A small multi-label audio tagger, trained from scratch.
Model: arch conformer, activation gelu, moe soft, layers 6, width 160.
Training: soap at rate 0.0023, batches of 512.
Rows from expert 31 of block 2, named by matrix and row number. Rows with one number belong to one neuron. Each number is 500 + 40 x the weight over its row's rms, rounded and kept within 0 to 999. All counts start at 0. Numbers have three digits each. After the name is the row's rms in percent of the matrix's.
# up: expert up (model.blocks.2.mlp.up, 32x80x160), inputs 0-79
# down: expert down (model.blocks.2.mlp.down, 32x160x80, transposed), outputs 0-79
up.6 101:506499510477497504534551505444523498553527499556397456469509497566521490503447481566512476542460454492475516525488550472462437520549448489544529501456445512470478476462494495431401508530486469378517453497531444488533564585470542394488468469
up.7 094:537504437475504557557482544527512476543478481418552528505487489513543466527435513476505420480465539526522507510468540574519491486553433490451512532533466483557503438463511432513484539445529451446488489512469541431436540485444507474525457474
up.8 090:466495453513495439485496557560524558474496541530471529494512481486480491512585523489563527460495487566567479464522409534443480531434529482529477526559540515468555429535513557479541499446495477506517442487530516460539518499451512505478443490
up.9 086:452601466487475466547541467433548449502546509463384488508481487454465486529570525550505503499559484525531538514528488509419524459469477492502461571490531461575410444476513482486504565484580495497466508454527507510466403536496532497554470440
up.10 097:489471456383513535491485571450513504482616432499509461493508471499495481514548618510496474476544474504523500482464426538600494515534495515529478515481510502476519486512446463484469562599548450519493576523591537462527572460525518515462557501
up.11 097:454464526457525468498461513471556479578567486481470466479520530450473531486478484530450535515428456530506525526509512505454533463551520490463435498516486526578496495467526516420435495439413488480458543453475503427521522460441531515537478457
up.12 095:544592524454449506548486523572511479521477503514477457451546533505508530488469410505450503517465445463491503467457597558513484433442553555467517524552480468479501551568517460588482438526508502429559471502453475507465505493517543494583464487
up.13 106:521506528444496493483560523508457499486471550533474496487464582573502572529534445494526539444503507538516489445513421447484452426476462519486551425496519507500508527532469466510505553503462511465477554473508489494504474489500525516501471503
up.14 107:476528496552495511625516536466488525466458420537508533504518571485517382522453511524575534564497432472468508448563468512543521546506516539460500456464568443510545501486497454486562602559506526559519526534498477567553451462527460506441514488
up.15 105:509468527529416481571450489551478541499544557454524540508457455439477457529498493454531486513508482463510532495514534483533514426544485496492540487502521500531523472474472482384446484640522480467519510482461514500537519523497517499523540524
up.16 103:460461514480441462505498523438540425411412496503544576539503483512538447506456502524487524529496487538446401526480443488496532524559514434480438472486541467534507490443532469524519495518453545512515500566441507514590552515488532528542458471
up.17 105:526517505497445520508553514526507479504465510457507491410490558483452401522538508515526503537466463472505473504518561557524467399566511499415511507508492478497404474423573524568419497558546537444508482519477479573491505520484569527552525479
up.18 104:457520490489596515473513488559469580548513516478535524485455427515508517467532504497512484553509448556493526484519570500551495534567486437466544527517434584484523531572500416480560504465460515505537444541537508482491496502467448414471565540
up.19 094:479522518508456519545533558497450499477515470519451558571557491537548489576519485425470483491427454446530484387560445471491550477552509492498500553472507563450493510508527483482485495557498574470528587534529491505504498536483512511517630477
up.20 104:437565473440481562504494501504550557501461441499425487457526532495473517533477522534505516503484529461469504528488500470509508511497466427428558509517518502523494558631573540503461506421350472496475516500481489492454483479453508508512583508
up.21 098:423509486545465472532485515427543529505473448460476477431503478497550467532477494505524516503493478474474543560529512456544509553497516592526493540492438501523537512545510479564494464500539513502544505463426547503545510537502481392519524533
up.22 091:525580485477536497571444505474536462483515460527494504484487450436450507526532523514507542473479487538441530555515537498533542548479463456496500469628494493510542435501572474522515479589552464432434453456536511482466525512484510548511474542
up.23 098:503529436461493460460531438555476514450572470424529491533510448492497509513518505579449522611496457495477493535515501527531486446473506466512439491472481469513518507510585523505409510545518537453442452510561470474436497435407573456464478543
up.24 099:589545467538455466437522498444519479567428541438576518504551486498497540519545435544559491472533504478524448476450596517524581494529557574572441414477563503452470533466526540422529507510475424443530503519472526487545439496528569522468486439
up.25 099:505496499542538520514461506537462491512448581540484511520451503457518579587543420488482559538537551520480537579436564478521505527500506468484584475527420512533534443446511520489482419420507450502469462486504452516481483468398561506518513496
up.26 094:470474524532484478486449455562483455501457544519459524497500520490493482407557490438583481467540481606472500513581487448462532576482482442423555474560473465456533499520490509545555467495492466471511574411463479577524428490503485511553542486
up.27 090:494513465456475495478513535543481513478534585512539498504461415457544527569498405520544499538498452469551493516487539504421498461523507568474472508521491494510492449477481525496446431490516495507466503554432513564436516494421485505465519473
up.28 099:547548505558525547489462475550483462474498497461559545539457524500518441448520453476570479493535457528462459477520401502509446507469528541458527544476528534506513421430452435553482482445457500532564472432453464471536553487517525494463394513
up.29 108:525440491578538537549483473560554541498396474472484502504569542493580527482513481446533536480545523568586533418451458457585565534512508521491470466456566551460449586443487473527514487468514459468432515473529514509580494450513501485483526451
up.30 096:489442439487467476442475443555537516468452477498470478517500462461491504505514586529513579435583505510577437431512565530511430474527501561451468546473495596527503478506484499478541498582534523493548476513519525536517552551513518453481514490
up.31 101:480519541547499526496482519472503541463507459534554491486502500466533511487473557480502562530506486520491444487523491401502427414550463490524512535452531567427490490555544407480505512530494476463476539439473498475531515523458508470482440498
up.32 103:522501467469470477431482461523519522493437441571496454515467500501530480452512493520529501494436490487502529609482518527493484490454538493477554478488473478504479530471538569503481553503592440417497521546528519533524483468530430556519492615
up.33 108:574510471562483513451466463508484454525519481511529416475462502506549475518521487527563496497526516449512445436511485539524484502524507589539515444479508515572447507533583524497476534485535432527429551455504511533496486510499516424575468548
up.34 103:505478541503531499534456476518495511513466501439456513517467501519473488537477496467508526487509643492546464526519462499552417446533524540504500476480457444427517537541473496508536511472524540477428510450551506531597508563451417501509509605
up.35 091:454530514518473529413508509509513549501500497519475474534508446411530534443466486441549412499516520510421493518479531503515497499487529490531491515413566483457516478495450517492456407515509517542550487506537527558497489484480507468430477579
up.36 106:486487526484485489497472508522517445510505543523499484498585534452510431528528538510549429491446476510489559504469470442510573540462539547469441626563460483507501487508379428491519513504493516437422512511550518447552465495506579520485555472
up.37 103:462507497576552549540491460497550429499467547441453543475539511594567528514519461539554538486525566466481495493528522440477556414496479463455444486506578530557488558525509504486545574512524500538517480516408506516442468468474471495564527489
up.38 110:549599469504555510530435466496498540493464586449491428480459455501529466429490480517522493471485463498518564539458495547490413564507556509486495575565490469569510501466472514457537411464562533485515530510430487478514513539489550595473505531
up.39 113:483502486551487512507510464495458431441464494516464524547495431495443470515546561523508529494428562519497563521525517547564492517504482517505535422476459445454506483486472551514514511480525513484575450563614506423496524447512504557482522513
up.40 087:524504551477512497538490525509493524492516439453481517460528544547508518521515479401517524528416506491507524469466482549475483558445537512470458496439551457542550471469404593520519532519541506504451523514495487495524467489514501557616496452
up.41 099:531510544547575514489514465468538475531477502580481478511437404503469449505511534521454477485507491472418515550504501487490539427500627444549510491476453549478452456499494516475579396557527510492400497489474427471510486519527516520418406464
up.42 109:513472492482512533541486483575487511488523496531469494478528491454463475536481455552414428527498546444545485567514477505422536412538436482458545516519459421540536536498461440461493484475527528486551467508524539469438514515523551534549440485
up.43 093:536416551487611561523500473471504625518522477467546513521458473565458550495507514595483541465549512523480514484540487459478447467503550515506532545441490528440535492504463522492432563489557503483442477474504513429519542497516434562552510493
up.44 103:507502546500447548482480509506540458477454451475502485548415450423486516541449534480446513410476445565528509455537527485490492541489587547485486507426518586499507513531487485486511482433465554487470472509439494559426537524535500460436536526
up.45 100:528441509564528412552518482487434480518553508560443574548486518568475488447476522519462463523498524529502505540466535536546557505430523515517579476512521635506494469447441503510503489474439520518447556498507540417614540506490528510530475497
up.46 093:550492464453492481486557518472499441451475522488466491463495501520485546433488565550590483502496551474469471522474550470507519439534518485503449565521466555467485527477541515482485517484445506513577508511476509568490576510543448528531522496
up.47 109:486485540423501548437539457579484466471493481421481562513493516488503500533495537560493514536428510451487442525540496473489508487512460458482472472611489478494484524521480508596539505470478566484524518457465506594430474555498513498551487535
up.48 097:496462493494471530546570568490458490431486420493521470454507454573516488466505487500490517470489501499449451482467430516583512522553482528532574471542576536480498499485504513505510468519593499518506495534435545530488565486581470585433448547
up.49 092:450490496527482484561478505458546468432507411480403454541521520496475503527474443502450533518479472546457472543534531513504525436560481478492529450474529484491470521530510461538504527527507532531439465577497499441523516512495539577472452550
up.50 098:478448532441505499450556555469504501463629430491504500491552519513440502473516467527474523485511415547461500527493520509485530454480429486520535543489474542450506426462560426459575476521492526444478535498505475480468555511540538547510455428
up.51 096:468501492432497477526443510548506517489493524461465485476489582481508528451497534501451479513482469544566464502423505493449508498555461479474514439500530477599532582532482599495529488495451447528436507492505482569448475502540571503538531428
up.52 102:514487581506493544397465483552414447536450472481528594432555530502504442496512501492526481530473467464445490557498439465521491449510487509454456494525455519583578514552491527570508497479588512554473543536425477477547439533428524458527549510
up.53 089:497489517433547505504465460476542588458483535474518442448480581474600481536528522468542521476537524490472479508580535410460462484496515448503437491482557513481434471491497448550510493474554496573492591531513477514459482468512489511501481419
up.54 103:476506505447445493458473528475471520527564526534562567523493522488462583465523524518542551473514449448499513473507486531449536503456490518465434464474481576463540535478534478515543457514457482555496546565577513457569491470464441546500523537
up.55 098:550485452487514558475529403561519436542405524509533481528464526406424528480462398479563496433531566541503509560540495586540457494477477451554484469473540508490469556577496519512509487473450477494460541473509514538511493464493497491538468535
up.56 112:520487526490543455482565604455458494501497473552480501488539495542447528519480534505480501522469546577419503414474491493564518529489548476479487578500458537481466510491512544544499388502564557507466430511510509594474536454471500532434498541
up.57 096:566526472572548509507468445537528457594489554457448512516471442522468524527463517465541474541544538503459502503458464546484457442417580526527509431524467601467598475559508466509483473463467559520575534479491517509500472505534428508487543590
up.58 109:526480464452516455457521440537545496473490470559531511551467410490453479550588495482577502521510572519579457493493475543486528530465525533487594464527462533497456486477496492456574445498526410534532525469532455540469476485567518537514519466
up.59 112:466496519547434509476540494521509540458510508478482548454521473493499527569566518507463509513450509510558419519512541529479414509466423493569465545426487494394508482514519566446489546478500460502475444493487430475471486403481476518534444473
up.60 096:450501453532501426496548509536489433513504579437495546498498505464482478509580548580443527448480549475516506494488515457511514444431469474510486422531455483530550539512494498544532462552515494492473492597533474516548458513529598556464490504
up.61 107:538476506490427496411549480545475442520538507523442431475446527509467500506502519506494571544532493489434515546503433474525531540464519536456459472481551436481487501568493513485446470446560514516569481550490470545499467513537453465437543554
up.62 103:464566483464485480525470397543496509580556443514558524514450473500542527475484598494484434490531460476530479477444538496517521514552469509470584547470487541514508521573506504432503431520476507528530473508554621479478494573564525533530549477
up.63 100:504508523484440486621557549562482545533511559543511520541454484526539483522455551498410505566480546540490510468523479534500511543557492488535494521529519548496457520486527503462473469515492458464515403365556481588456570473464447556436548438
up.64 108:469474446502506491484401498512489551407561569441535467471472466535463483508539452460511466460489461505422469537483510444523495504503423564505462615441449564514510463513520568504493530568581530493537481426461539443469492521527550535444520545
up.65 094:450486498521523499388504483528501523528562487467497503530506468510496553478390436452488491512464431416563432517528493543564468471451485531439411513488461558543556526508526547516446512489462494530531505480495554545546524441594505544463520510
up.66 102:490555502558560483472498508518510516556562476554506508544469557514531538405503520561489470533476532437414416509517408506488519487483531487531529465509443439479428410485542507577511522559524493488569539531465448540561554500483570464519509511
up.67 104:483492525476562537587498505501485501520502505507472479502509500511436466510469374522478544532509528511589500564501527560488519463481454390547488484447503617474498497491515466558508498516483546460564499508520518465425519474455460503465537557
up.68 104:526508510495514455510530543521519517531532590521447489513490520544527499480470478495566470499475468590410581491552538551473498549461557500502449457502443467528523429452484472515525444508543498564514518537577547516497470460447494517491517503
up.69 096:506510499487525516491426582488489472469495481463430514560572446513457537540422461487455558512524518526532423502480522577474452451494536499504512511431515552529488507487540429515524416505486463529491507475540563514526452450486502539552541518
up.70 105:456507459515457417540517588453476565475528581490520512518467561451458458571545543534508489428446500522403546478504533433482557436496463444500495489473512542526540496580470498508527497614485551509456538471501507522453463514492528484482527444
up.71 098:516516571504436528571417519488490500464464530519516500359485558431443503494509447520536426492471527465435500513502518549479556505553507583496484461492598575462525525550500512542537492525491469489483500438478483530506518537544499520578479417
up.72 102:479524490557484443502496461534472557493497565470499476532555562505500467497406461509479541427525523478527447486502451476537536506469523538495505501480502455469493455463441510452543537536560517467559464583503511453539472567551558505497506547
up.73 096:445504532473477514477497469548472514544500470450517456520575493471458574511519539492515533495439472543485419451584524465498500506446457502510452550571497530528585516541533463501481503459510531420504473523469483586472421569567520498500488485
up.74 094:377481529451490541417536514505436465470535477484509486543449481513517471483612509491513487487501461448537454582460502476491529473519496495451515411467530498520476468474539533514464527413519500486559454472480562530459493497456516530517439589
up.75 097:502524519573468607416471554503502537526470463494438426512494554465507500502552435498536584529493526466518486482467504500497447483491505532493471479468462567475531552550464531445467554447448373447441418415492467469537487516470479469528474490
up.76 100:446487515541534554532454524461491464552560552471518527485572391506471507493445548502460524497520493380449478535466538496563535506520537480448535508483516470454483408469508511466585474465569502520498564539564553504533477521475491499497405531
up.77 093:470485488461536504518502496524409451580532574395505510493390523506478503500428515571484539501501406604461593471488471509503497492471559495455531464501487505519563475473517570528525468499518445561541441565502482437534531560496506462586488505
up.78 101:442533446499442504518497454501496494449516490444505467506550515488461601491494545474452520573567543609497502493457505596505458405492536490556521506464513521552484456499448525468475493494558501522508538525578492430589546517455430523421548516
up.79 095:508583531385457530532490511468550467467529552493425565421462454504470495541500484481511522436484492491471458537470475542482543545536494478496562518503492425529570512540454473457468395500525466543482560481500527577496542518602506544504516541
down.6 107:554515437448480485567512491469503524505469530477450541498529498521455558541510535546462551432498504492539483562430474436495503503509606521506482453490507516490438511482502578558531522514453472556494517535520556485444480531581506548441536569
down.7 093:482520497517513512463522454540501606503539439526526478469474584533519494532469550530500464458486413534478511490515475460449537431483416532524530488515416480580493456534495494567511496439449483508510532484519549490537516539479500450483473485
down.8 101:461548508528479464519513491431490569531448453515537518594449586476520512523487418514459509511466526518468531472494498462522489454454410471497560484519493415565533577486538491548512405488507438459452522544524485519491510514537506487541482456
down.9 089:433563436482514466444383457457439542496495504505553469432543499526460530449533576552528468490452532566466488483526502564486521463489451500513514518565505475510564496455570466509552443502457461486492460491528485419530536523521461508551497542
down.10 091:525506537580486467584475455487475532471507598531527548519510528499494542504495466539547428575476447504525451483507487472506451520531591496486500438558483511507491521508496492490507488478498521501598584555421516476538501530494463587556487487
down.11 098:460479515424580481442560510494482442524449447492556512444448413566539530469462557468451536502505520528536513462484467574496524481510432531553549418505514547463531484504507460456544446533528587455432447515531486481485430485587485500505486472
down.12 092:514416473492517495578502490470590514418530457537518476476517470498504494467479513529542424474505488518523541467489423514432515520535444556543551395440444568470571509420487514480480548492505481564513482505443492442521518482457506493431475512
down.13 102:557511470487545503446480488495545473459486508541481439564516489433499497521490562476466358524479539450447514497477549535501506471440453441480528528500494466468495510468497535495467523390543515531490570565459529516504527540568470540510570461
down.14 100:489486550526472587526559469592523466596523483506438552517486508506529581488544515441456505489481432412475544561510493455487472433476496483413475437484507450490471557545446503582456448510506511505557501553494493523512525557496436489579457575
down.15 101:497504576442499539466477471423504483561481442533587401510536529508490551478462533531495403486539506504484536524472459488526494500466463485541517534508470512509576546481489520568460461459516486479571532468550545517546505476447491502537502492
down.16 099:550460542415436536495545530531450492528436505500495458482486525440542579519553483540566490537497515531443484487491570495493514451521443548493509426477570549464510550589507510483492531477454510529435478542518507499549411562598531461442523512
down.17 110:487512443472443439481554502513480419540488496485407406485589467564487518563481485546531479485541515544496505493482431506490521537443443523494480517413541525515505538424553458524532560596547595534536493526579467454479438476512471513478517539
down.18 102:472477401484536560469460496515493584523486510538552510544473414512535566505481454527394526502480481537510485480544557514432530540561517480507478523517493520443466501435523535426568445512453499583466491442526471520393461473498560472531499447
down.19 098:478418459526514502514522488449508562496467478473494503498526549501492533511573451510470575523564480425477529590545490556440467527467555591414385449497465573490515523453487483489513487522438438506456461446449535515533574490522463548538460529
down.20 105:547440522487459479492497434510474477517520557472439488523462483514466485510544519525471534538484483551454548542524456537429445508525546515488499459493540582444503483479439404464547501560511550487418547518478472488546563463474419473542509528
down.21 100:528557529479468471451481529545500529550451454563565455477465524477505458493509527571471553505499471534461530457457512466428554487527522403512518481460606480502515481472449539479443490476562489485529529488499459494531440590422520510489502598
down.22 103:532587514442535426474521599538522484536438473511443435505460529545466509526470529500438451467492542542541490520446552490519431538508501534507484509523477502476451540542483587542495564482472521447563518514499515465483556537529560466456454453
down.23 089:492504450538453467507538492498509473487489530425557444398535532505457556546533465454568459531474517449494506452412439514470490544585466482469451483426448482473460532463527473511467460566481413452546529457493524518500484494537568537560493422
down.24 096:481536577536464562517557482518491475416543499525438446476494532526526460464540516493534545531462492521489476421496512511523466466459414543490527542493537561539435469497569490514409495558490523462427529483499467491483471516424489468548518468
down.25 093:502501432463519532477525439519547536495553442424454496463441542525486539435468593559481416526521542559482526515559513489439480441451554464505428492455516444474514503498438508491535488464494516478490425445551500515462537476567524484488432511
down.26 090:497546507442518444523429525497522513473551458538552500561470531529467494460461538447531471446516502532586570501488485554558590469480543471527452536447425530512431558476523548427503461446474488561480469398410438516510445520493563511501503498
down.27 099:487508432537488494484570503535478462560455494456569484519389510480490446477507534388451515458426523424428476496619585486530569492542547460509510491430517498461518484536588470459509559488570499527499522494460552494496466535549517550466533523
down.28 099:451480480488482472454572532497462487408507576459497466561483518528502580499460529572496531469510506530570498497493524554537466524498421536512490520570483484576530539487474485522449504478573500466490492533459447539502542541517422471439484424
down.29 105:495531537489465497513428485542449440470456502544586519506526506499537438525491478475499498505509434485477490527496532501431521487471493522463539465575504511508512527477448508453481480570565548488527547551552499517468436543499522493589550477
down.30 099:470499459501522487488498454483495512499445495471488468518463584431444469472407427470475488476564453490528501523453510483463549453448499555572508479527545513468495513585546441548456521464472535593454496471509541554531503495458550532520446540
down.31 107:458479521491528489482525533545509510518412508485507537507478493482494504509508459539431454506505474502461556513507463486457536475491479431545596528556510497554536479454467511528506534441530507563545585445550517449463445510525488513576494489
down.32 113:480537558452452501532568490497520544472448496538517430498503453465469508480465506533432541516474544485531543606464497541491507547521500458463481491462575469466500473448449562490525477527472473575522520524568556421544523525475455524497537540
down.33 116:465572497472486490520507523502530520439520478536479604508486485512455577478474473535466521470522496568540475441480495528455516558484458506512488539526518475494421519491572544568499547515468481431531548504462486443439526435490474508491553505
down.34 102:538575510495496506517520506519553442503515491493502499523589460552499419442512513482544489600527545513501504526488502539577532525479518478504523438480477504617522542529462541497506473433480492467520462559424413542432525455473508501425498551
down.35 096:421479556438604497516448497509497537491443433495530530495442497432494454510504444526500505491517456561568523589563538436465486577503540512465438537503432486520483501452480528482581536539476444485476526501479459520512467521503456495475488499
down.36 097:453591524504479562464501473480556451461476474541528500443514479543539520495474522446416545483505469474446523551551515466553525451514490574473524405474520455597508492435560543534515527548537524426507425476534575547531497558469497464496464502
down.37 099:516532496454504511422414462533472580535520547517540444476440526491445595504523464452509499468532449515492407466463489561442481544533503488482511489499540487500520465515471530502460457471535560494502517380633475440514525530487527500488505573
down.38 106:536498509501537470480438555492539455507470507532520526502512538492483529489512466518509498451572515458483481529556482536445538474480539531524433472455449509465619469479561630519461554467491540447483461579536557517506569494484494541479453495
down.39 106:530507505469478466465496491549563529517509468429469529472517482539490482425449458517520471411532437441524530518454512473496563487483497563440533475499435467481496517459560435497352559561559507489472510495500430557577517478456471502508461465
down.40 089:507474517542469540506496479473564459503525501488466517533469540537453518518532439491437594447460478498523438464469544469524465467541430398510490462521485489384466543465470435434571504551525494600545455494461476478522474503436404479491442496
down.41 096:515543486482536488516502492429460536413457561479488530494472590436420517448503568448515451516466525528505488509506460494508485522497467422516421533480590465461505525560507499444476551501491526467482422542470512525521584485484540544491588527
down.42 110:524468532505461487466481549429454521509574582457500517440533494595539470510559541452542473504509485482518482523482484423532528604473541484511505477476482487487486456475523497529541488512469529489435535453493514476451521480484561418438461511
down.43 094:565452424511584457487523478486479476429453459553536508531481443506528416453491538455521481485486493442418470428472513589560468489520477458493519472458490488488491518532477470478487470509465428427442471514521568447509418565540476497498536487
down.44 099:467505468502462541528392439483477541536579457466498560431432579551492494453524495511517470463494578441562437479478501557474486504456478531578495484509488460525521503489481418508523512509504447479549513398513536523513536490449511590517550503
down.45 112:506552502507414487491450424481515506552462531489502491447493524507533487507493483539553551514505537483535468432527520511542446457551578489523462577474469463539537465555579491525521524485523460492497429554574500565503517521554495484503538429
down.46 087:504516471506473455505494466543428420535487519496461437537511505470445483576520535494561517474479558450470516581473496441569480562546518532534496476452565431511502537509473477492525490511535505510445471493492529517486460471456544489464427540
down.47 099:509530471490512426557485508483496517551559524457505470437523505452498451480424453524598474525524465504509544474508484530516478529447513442460491524458553480497501552483470591492570527548518435462555550519447462515488531541577543497453512436
down.48 096:604556548527493489524491562542457497474560495465545537559467470443450565552506476548543495531444498495556472434473532479468505447453505452467464454570527484462502466511483546522454513488486462526474481434541459530483490569466457481495516490
down.49 087:500468521444509590489493566450461551510505523509515505503463511461574531549517442462612512468481509443447521563452466548495554585500440558478496486535466512519540450458451537440540561534448503473502498485567486547512501469528397452515488508
down.50 103:474441483470584518502514479504498497521500478495528425511570436580550510564473541543499491526560484458580547457513528422537482508449528493485488536525526464495516505563477478524506466588455523551580519525492440537527505500457406462474438513
down.51 106:496495476545523488477511465445530419475514471520531530504524466463525442406505505494494531479449524506420542442501556499529498495440471537533525590507508466479405467519479530447490472509508487462481453476533516367483511500566525439482583570
down.52 104:487465487539445488463537566558525441489558597447503481483488534490536519488531567477477573492495490539497506490526482526522503447476470448493432424506500437441457514490511507501528515492523575512469526469490513510494426454522510503444457560
down.53 092:432470475492404515484522555502458453482430435532493508511439541494521488439513534494513472511443427529499490469481484489407488560490520506521627497504429465557542564473447526468546493615529489482554397536539491536412510570477490498510493525
down.54 105:532463472481547480495446434456522473438554470454463432436511414519527468494496466563400516543510432450505523473547551481601503459595529488478473543524492573525467499514459524451492537525458514497437472559483523526546460514540536478484447486
down.55 095:481479573549616504552477504520442531517514521489519477530537526558565493473437569520509464490522435481548530460472493545501538561599562522455532544506496521506459512502462484423451499488577502488541585520495478447475445431435495578508495519
down.56 110:423496506469487527535572406551464485447549523505483584473517500534490482503514462495466490551477621504574476536556482482474490446517508495485491477495499470510503492495590435485455538513446534439518535528513422482579523496492440530504469457
down.57 099:460527519515518478518460518539524512493557464529511538544531484529503473479488560564544508471510580545524448436501512558535574495551463401508564525536458506509482508495430527395474509494482536414478513513492450452493480506484558462418512515
down.58 100:507488582555493510560558462486451467568514431539462538547598525493502480462463543507506455516521521473504469556503565524446494472511554475510447481486525475491482477537600467508444454514504460536467466472526466507518643466467521403480488484
down.59 109:474443597536568477548457516521515425514458500453491471484489565537510459473511508499417487484461557466482448451530463538531476553481530486540588515505495483568570564523451520544503456442511558557495438460476465493481476453490517511521520475
down.60 095:509488469574471508511416506512475490485523539509471494408523476508466545537449462475573488505525533486459525557510531547545527535483560463500492525589510535523491484503406494546524575492486500477495505524623504565455467468452535501538506500
down.61 102:501564437487507522517556497456441479560497472620468449581509485453507445526539572518559479522545535486485591507459539529425480506462540480487487450490438518427470495428536496465480476465518537430483471565510498473423477522447465497485495464
down.62 096:488519508501513473446427549483514471549530548513438516513531482549544519455472531469456509512496479516508443494489519496478473556504511506452527541471502456474544577420568493481494470440457497522490517471479512477529543519455579476499469539
down.63 103:503525494507484589482471589475464535508533524481514556552495409467553494503474553494564500543467530554493488488483511517474468421516504532496455500496423511509558418502476450538556497500560449520535477529480462459503555433482443585588573492
down.64 104:474479532514500532479564470538512587490450456492436480476529578452433535426462496508518417532486541534542497455519432493471564573489560497562460492556470419482504508525458497579480468618543460507497474486551564505434490534473548496547414467
down.65 090:562465481518473493551495547524510449491521616540467508428574438450474438480503445554537485516498529450485540434581514532445527469506496545530521552512465571496402485566507531546536548537562536519481518469514504458577546489406500507516440548
down.66 107:548486404477477523567418543490501522527559523449493453504504430510540486474489509501522498541490473544542545540430533488602545442451427448456524528524468531542524549503502456506514424556505542506513558461480504552540521447441528530487532483
down.67 109:543523461473588514452487542532520493463527509443506497426542498490536440509449412446493500468537481435543487507536524457490505525466511513477486494425492518482552472465495468468458538468532500531481526421434465453467523471566519567508470472
down.68 105:529591496595491564463472533467557475537512463546558570477454496497498529474547501455452576503481534486579516554507482449491488431445522468467540485501521496569535474557487546488545442542505495515487460528495562451551540469493524485422545574
down.69 096:513459500461506478498466399482521555496521438479481513450493508445501487461506459468484457441521476507503491476513498446528553476505450485504534487587590487472494516397502557453469573521527515514548505512480574510567474552505473515426447478
down.70 103:534537566496485468485523516460515434467472506480470514519460485482516521399484532392485481555525474481447520481563456538554477477519526520482507492511553529510523559544478449482522433437404483545508447517518518502559450457560514512548537551
down.71 094:471458445479453489424527506521548460474533475557460461588453479488571472487513472508493460445470493520546463493458535480534522458532467446538510526422556441582485495482535430490515522536549412478490521451523495534463519498487443474436539565
down.72 096:494494522468544552472459571484490488508455483518456533466497501508557506513531486539533507597473426438527504529498456492443500539490565508467541508550516515517594506426477485573565468503486475568518403549507472516500485491507458431539557476
down.73 103:558476519496455523576484469462499509513482550457482507465537521427545478469415494528505440466493531454482446559447488552478544559481481567514505551491460520519541512517555490525547485503456551511463469505487512520491506501493569515536545509
down.74 104:517480435490468524487534519565482525496511470484498551496511476515460423495460517560472554466528506456447514483548489538495460432507497574472451504555500507502517456558455479502548526480461531534535477514454420525537505508533509517427603541
down.75 108:424400507506496423570529522527483521455518545498518551526484502422510553515517506513501430456537530587464529507530489556488570506468493524489486539521572476556496504484468451506516433531479529497462519566488420474535557542524485545480422486
down.76 095:503544506573476511472524502519511441519465543521493463542555477470493376508504479429520506511492513498540462518563534472503466507499519527513490521519565509495534469493525416518465526484449493463488432516429428538587603486532475537492533523
down.77 092:478502375488468504520499509492538509495518518510493497548474455511464507517519542537452555417552512481524605491487553447549392430498466552487550542508480498495528497529471509522573539467482487485529531601534519555472494451545550536512519484
down.78 104:482513504588512505491483490497440506539544553498522463511506503413544460561527494536565560516528499434498496453526465518529505531562497453511510529566412479587506470457448446462481493514492440573489490507523599483461552478523456504447529501
down.79 100:548553502520528487508457520519484518595511487545515546545517503435529525538524465462525499503482550519553466433512446446532534538450472470535498468539518529470542554536484516511537586429465492500513475510413534521478402505485527500514545506